python train.py --arch="unet" --hop_length=160 --init="torch_default" --momentum=0.95 --decay_fraction=0.2 --weight_decay=0.01
Rows from block 11 of a small spectrogram enhancement model, named by matrix and row number. Each number is 500 + 50 x the weight over its row's rms, rounded and kept within 0 to 999. All counts start at 0. Numbers have three digits each.
After each channel's rows are labels from the 100 clips, of 14976, where the channel reaches its highest value: "responds to" is what is common among them; "band" is the frequency band that holds the peak. Only what is clearly more common there than usual is listed. The data: chords played on synthesised instruments. In brackets: how many of the 100.
# conv: 3x3 conv (model.decb.1.1.conv.weight, 96x96x3x3, each kernel summed), inputs 0-95

conv.43:492537457521520456499420424461444574575498524485445412398523526527557502409529486470482454447591404450429517437497501487355507472506391497423523446537551511464560463527503458489494462420486532501558543450475490468437517495512528494495473614585460390540502431476488527497439550570483498488
responds to: thin (high-pass) (58); white noise (49)
band: 4000 to 8000 Hz (68)

conv.52:375433497519507466449482478456472507446482478468512528508497474576514485480526512447498560456433508443445536500495486479444597484530511516451510513495464471502582556535574559464489447468507490485379496222432482499524484449560472500507492550428527500481503447487461544473486443471416519495
responds to: quiet level (58)
band: 250 to 500 Hz (76)

conv.81:454451485385544449430554460478487487475487433562394473571462423585434468484432506508507486409467520524435472473436480456487461536523487431458427380455559457473414572424490547503476487446466409443518559486427448531507506404405498520481507469482537434441463488517515535441545449478462531460
responds to: square lead (30); mains hum (29)
band: 500 to 1000 Hz (37)

conv.46:509540480500613466487400458536498453524522476511474524518541524466527490554494499483484489331633419502536506399508517524456440435532562437464520387483539459480512500574482477485486394555496507520464533491588527496465498537569505485410477442536428433411512552522501485411525514434515422529
responds to: organ-like (27)
band: 250 to 500 Hz (67)

conv.77:471515479478420470538491550309373553530566509530504492410599560480487481541532478510469535566552512490506462471472477459598485586456440557533476528519512526519452473501504493509518416472417533455545482574434454501419541498457451531578499512506487519451477411451523494584512486507421464599
responds to: mains hum (68)
band: 500 to 1000 Hz (43)

conv.20:453521498497510408548457502515487462460530525485476497487525448496527475506476450489439473475456525397503447455568514509437440418443499518554426511477481501481486682523464456435531441516484525491516528332491471380494532441540496470415540537528475499568474442441534447560504403496382475536
responds to: harpsichord-like (35)
band: 0 to 250 Hz (58)

conv.27:512581472523562368481503571446469422513480449400502477497508482511370563540491485480493524493467480467557493476519603439492585472574448458491459451477473471488465553489509461501483517472500496461571365463510433435502560386552495416547380512498488503426492485413518514571452509479460495553
responds to: white noise (54); marimba-like (30)
band: 250 to 500 Hz (32)

conv.69:498423559464424513494468443464474435475442492416535513514459490503509305526471531485537546538397498480472491508458434526560543552538459514438465543556516550545575520522471541483380508468446489454472544486535530443507492414580441561510403522525384503541541476495497512546465481494555414420
responds to: white noise (44); thin (high-pass) (32)
band: 500 to 1000 Hz (31)

conv.88:432498527497518472473480563499511506595423414495495537505515494487471506455495416507465502549472459523453478465583429447494482527552502375326471485576500543461439491456470548535575503545521496510441431508532301482496544537523484576435459523480507557490464490557525531445601481502510527524
responds to: organ-like (51); marimba-like (27)
band: 4000 to 8000 Hz (60)

conv.71:522570537452525474524520464533484432368558430525508503541500533491437530431546473600500370480492468428587512453544492553454474487565471487517448461493549415490412451604491542583525517507531552589371477483443484470532474512595505494575409522531515468470467556466472505476490500474487558570
responds to: white noise (39); thin (high-pass) (37)
band: 500 to 1000 Hz (33)

conv.7:494436577555451514591426550454421486480538449436457472490541489597371536540531461434513501529387513453492553578505522494470510438560481490532464437433515533470545528401475515462561508502494438448463440493510468437630456423536480435502527520523419446505470478526452521512512514421409543436
responds to: mains hum (92)
band: 0 to 250 Hz (98)

conv.38:529607574474559436520521483488484542522574672499478509532470488636508502546519450625497506484525597522461548518569453438528476506409502470501496505530500457476497470508452438508479537547511568533526534488665579548519424473468444473460475495473563449463471488494486495578416504470473512518
responds to: rumble (50)
band: 0 to 250 Hz (72)

conv.28:473484491461466401527419463490508393615479465546546532480566523515462521474541507554430563492507510562477509496370545359539581491488495511468495512480425531455444497507418471505533495473511528559453506534525388487541457480508566615453435559519594476479574453514497524497515588505547410492
responds to: mains hum (83); text has "muffled" (36); clipping (31); text has "clipped" (31)
band: 4000 to 8000 Hz (100)

conv.44:530500483564445422521438442364486499467532441456518497406568445497479551494508463451483530473517436461428459430460450530540425465557438516451539459499479506436438502525507562593547473524453440533399477521436436471537483512530419427451422616505452546473533503493399505528594459503550470540
responds to: strummed (63); marimba-like (52)
band: 0 to 250 Hz (73)

conv.18:492606502533500396430473501459491475514486514488497509470545467484429597481461430539504389525554521566527443408465459465520526515482450548488552549464420538545438510519506515490412501471530547472480521494510504389473417496512445558507395400577559537560516454465538444493630496469463384495
responds to: white noise (57); thin (high-pass) (41); instrument: marimba-like (27)
band: 4000 to 8000 Hz (57)

conv.63:426525512425496428482522467480559485457573471503545514468544484487540504575491450519509520508529456442464527548489511490501512494517403372478480430500549526587457472523535491611486556470545386530572523428395453500505429436541486489328436460451445544454530499503461616465499495498492430499
responds to: white noise (71); thin (high-pass) (52)
band: 4000 to 8000 Hz (73)

conv.72:521520568490460525487535536450539405496438414584467411537469450462483505594467553458527492447469501479511506486533523532533499572574540490588519561562466469426641524509490566537480474540528662459521499390492342440472489424534504520510508469567539499470480443489544518505491497454513496495
responds to: thin (high-pass) (48); harpsichord-like (36)
band: 0 to 250 Hz (53)

conv.24:495528479482492437493461559466558533513549533500522484465453478545447446545550549447474490451466566425417502549422545476514460405539519482523616385450458488548495508534483481509519526492541409482435376529445487452495571509483440452512419486419466474503536516456578598433656490510566512510
responds to: marimba-like (84)
band: 4000 to 8000 Hz (55)

conv.85:539542429470533401456532517508371449487566537537468490581466448449463424516521496600474511500543543471507481472512515451557433472469478451491507467667464511465524514491438468473484507577480517467512469458412491456467522462540542487545422377455485380483535510381500468522439445495423516478
responds to: vibraphone-like (50)
band: 2000 to 4000 Hz (76)

conv.48:413497498497484513496454508542504484463435524500496498542491510500518546558459415498449489497481533472508498475593497394522486402511437559399429493528492559494387519610500432470514524364427496524490486522351450510463478440525478557538503575553527516557459479502612464521509461516572603451
responds to: arpeggio (81); marimba-like (41)
band: 2000 to 4000 Hz (50)

conv.58:502571514455423406456455487544512522409464527415562452571478545441447449565490461400440466498486558437532473443487535476559493526447448508546510457562525530442455574492535555463533460498466465490532483466319554510552513541455489467505400560372535514478475521511501518448598493493498497441
responds to: vibraphone-like (29)
band: 500 to 1000 Hz (34)

conv.23:452456501469503308433490437454497425538485414519477515564483465393448491491492414476427451489510472539489487497494542442502365448497489423465508401443484527492443511382421505547521439512434497499539516443439426466513584446481502481481476475466537493426430481539451518479514438475503494477
responds to: clipping (39); text has "clipped" (39); text has "muffled" (33); mains hum (28)
band: 4000 to 8000 Hz (75)

conv.11:524564518512442534493536329411531457528482506493465585461513521541466461544414453473542525516472406535468522559495441472396452507625427493587500458565436507486524577424539530495475492455476480495538438490470427488509523570542443432469482508495459513448482462554524588594508482500398457518
responds to: mains hum (95)
band: 500 to 1000 Hz (100)

conv.84:488517547486495519429481516533465491520574572502452497565457489495542515568397489581560507492490566454568517578423492340504510492460567503517479512686476456457456461460471465538481453424597540521457478478512457480535519555499513522523490500463500478465586479517546399417469421429534471458
responds to: vibraphone-like (55)
band: 2000 to 4000 Hz (65)

conv.0:567379503554568473569464349525436432505556429514515513438463488533555482420510463491450468475476539490557506484444527501500438475432502474552501526491495473475470519526537508449436480540427438454501477483514536519532544355472444421552496551477538453538473592529471475445406363492424510523
responds to: clarinet-like (44); mains hum (35)
band: 1000 to 2000 Hz (62); 500 to 1000 Hz (33)

conv.89:507520487489550329476435409470518529504497443490463455502518495489446500553478436443512455483501544395487470495408503384487489555506465492426492474485495502468493540435472514447452500494455490504506469469390344448484498518476457414528373533504587455496535423473518495514494444519443402556
responds to: mains hum (36)
band: 0 to 250 Hz (53)

conv.45:499536482430565487519475438433547499514510438490530501436442495521553505496519507489441483458525508524534536391517404483527537581558505570535386521510445582483510532515518515492512468474535387559505382501592417479481606541463456469522552589593553460467449396410574549529496513554518487474
responds to: white noise (61); thin (high-pass) (59)
band: 4000 to 8000 Hz (93)

conv.19:542465383529477526548454543466522600486492515556475484566481365470495567477550506454487560523487536526545498550522520432555491470487511546488513498357491513447443453519426454474528464639558448507578559455426445499517482489408492568405497514480525465470508524402530594465489514496449545567
responds to: vibraphone-like (80)
band: 4000 to 8000 Hz (91)

conv.60:524477496486546418499496414465514473500573445540440513512459487511513479519530511498505533408501507466385278522542482436463495539472552497335508529440527509504514448513485520511530481447489413468522385478460544508447534443488432493531487463525493527518498498513563492471653471468529536526
responds to: square lead (34); marimba-like (34)
band: 250 to 500 Hz (32); 500 to 1000 Hz (30)

conv.34:472495529429511408488404469548532516550543531490496427660463460501552502581454475512462479491512498454472483519404592577502488545517492504451506524465496500492472535576517484493482510484468488433550477482469467535434466473519468489587478533513496420547372429517664454582438435573437494470
responds to: white noise (80); thin (high-pass) (64)
band: 4000 to 8000 Hz (81)

conv.57:425444463448543395479420471503452479532500460555452595561552520453549553413477461507547485443596507522500407541434457487512541520459471417491394460480418492529437508567466500540548521507532500432428552447503457547483534543466512492565540418480552520441515384508521435450506460576450462587
responds to: marimba-like (35)
band: 4000 to 8000 Hz (100)

conv.9:458503601522497476539506545449443458479468481446520441444501691521538391482437475524487347511476480454464469478509485519349502479556471475472438430450477464515427529509556509484403460402499454468500482513524449530471469527540454503520463575550504508526549492584537462541514547459519458536
responds to: organ-like (67)
band: 4000 to 8000 Hz (94)

conv.51:517529453508471522481477511578555524514461396542468471546505548520406460478614463550490557502452517509456482549495508554460383405520529467413465532460470479468433477495472435562489454525518485626574450546441333528491477461559486571472448490533513501479430531505529516489479557526547382555
responds to: arpeggio (81); vibraphone-like (34); marimba-like (30)
band: 4000 to 8000 Hz (68)

conv.56:472462449481562404495562404540446490506523583493435524512535476480521479523419520513560480490519515451514510499474516425556483507402530515456462462475540486468631577459547487384534465501425521467500510347377515476547493414501515458416455532445444501568516442517501472542499392484477469455
responds to: arpeggio (85); playing: arpeggio down (57)
band: 250 to 500 Hz (49); 500 to 1000 Hz (32)

conv.64:432499538450508430528532466517486559503541529555448501505510485574467486441509530412503493574462491493490433500460526473459523505548460500533416512535653538411511496536448551581465505525494468498574527537493479407444582582532519418503581474486493455513427486601501450534417393521438387580
responds to: mains hum (88)
band: 0 to 250 Hz (57); 250 to 500 Hz (33)

conv.47:503520490528541433506398460492525405620535510486465531483529502486519520528503552510521476499487514521476540485381479303433465500498489538299475491506561476462561516509470483507469485514544502482483499526480374472511643527486511430520436467508591499483507473520474480537505475495540533523
responds to: mains hum (70)
band: 500 to 1000 Hz (58)

conv.14:433416419486432455471522399529526474598523587474517504339471485634449465516528523438509555468524453538578549572447514483487543468547375509470559479495426509509577534560442520471487513450574527539488512470523491500467470558408490491487541515601517482537512476484544491433461473457564494498
responds to: white noise (79); thin (high-pass) (53)
band: 4000 to 8000 Hz (66)

conv.75:451561577473561465366393475481528368579515452471537469490522486576494465490392465473406549515435455549549472523414459447557415477511489471530434475395498456524520545556390545555531511517519463476585565475482387498520505513446469522492434497531564485511481500499494479470522502554497495459
responds to: thin (high-pass) (97)
band: 0 to 250 Hz (100)

conv.68:522492467588542480551578528536511486409469430427513504542475713502483440568477507550469486507522527427468496489484495441503567490514549439523521531477480512487498453446477505419491476557552503430532525481457460412529501516451481586418487556478480492480507553391627520520430583529442439476
responds to: marimba-like (47); vibraphone-like (32)
band: 2000 to 4000 Hz (50)

conv.70:466516548426517382486512482578485472490482413487481520443513438421533520427444497559435487498528465530503530506506471470461445534477461540577496474502594540456478425449470498448443534465466458453440536454452430449419599482468516668369447593455528482502525419438495470469484561501520501500
responds to: muffled (low-pass) (60); mains hum (27)
band: 4000 to 8000 Hz (92)

conv.2:458519564493491495498481507484508488481517517502496426577518626489515427505478489480477457531477523436533521533467488465229518546463441537502478390460479415499529491507508505439491463424480524506540497541425523566525502457527540495505492475492452522501549419613492550507469429540391534492
responds to: organ-like (55); vibraphone-like (37)
band: 4000 to 8000 Hz (89)

conv.67:434566445541493438468492477477476513551487484472513455600485440544515476489459423406492577500540556432459441593514472459546439574449490443460511493497346503493466510506501468526545506478578464485563496424412484451507474478392527497449485582564519485515529478497582449359503471401484548473
responds to: vibraphone-like (61); marimba-like (31)
band: 4000 to 8000 Hz (95)

conv.61:406460550606598490569519484555500450486520484479491494523466503502459498504490500414484401482488576473411512496550517489499504503563488423473451539495473578534462641577432494477521465544436432453509506434450515452540527514481479529546465392451401442498578389465522485476377457520460515529
responds to: marimba-like (63)
band: 500 to 1000 Hz (38)

conv.86:550467518520391460505560492560546399510537616457505465463503518532441463430479552376535439528475508528507528478508517400492462447564477508483518402475518471460449518458469477469565440533564494495481531494588518525613525465553455568585451458509457548560353523498520422501493437538437492470
responds to: thin (high-pass) (62); white noise (35)
band: 250 to 500 Hz (42)

conv.12:508501528567547504498588528523508472497484491481488482538495395530464462528457508574439505470468588452441495513424517480531516417484414342459477464482528498491512590477467555430424460665565426458507491406525532466516497470512521510609478441462439509454483495500452473497414427512454504581
responds to: marimba-like (45); vibraphone-like (43)
band: 500 to 1000 Hz (46)

conv.94:481534491531596485507514545404459544462462518494532459477456564540472448486485424450587579512425420493523528471556526490452512432478597549471470499540451561463475440497426543452485499490465505551482481326438449398469508453517467475485494547609539507554475521475434434485510359488499452537
responds to: harpsichord-like (26)
band: 0 to 250 Hz (68)

conv.4:501529475459612466443532523523443457542560514552490477580548546453451517559522519543474495494504507496475625348526488413481527477427471513465491450475481511454582515465508466406467526588473496464557455525491459484472535429538472486525454483448472447484533466336470593501472435572410508427
responds to: vibraphone-like (44); marimba-like (43)
band: 1000 to 2000 Hz (39)

conv.8:454532472533391453470482462499434510503437504472549538439500492471504437430468417445459518521470476476528410461447485552456413504489441473451489444499556584515463474523522498543502505477441500420504562414385485516463622473525432416462505496538479505552466473500403463554535361499377454530
responds to: marimba-like (36)
band: 500 to 1000 Hz (46)

conv.21:459484444539538446545546465478449484439534483616493544523410506456535420534522521489526503500447549556411426548490453466466537486509620507498499479484511495510486414616437545422500544504510531535436446409516496444564399421492568530509411535432457470483562455481468378504456497533514560433
responds to: text has "noise" (38); mains hum (25); clarinet-like (25)
band: 0 to 250 Hz (58)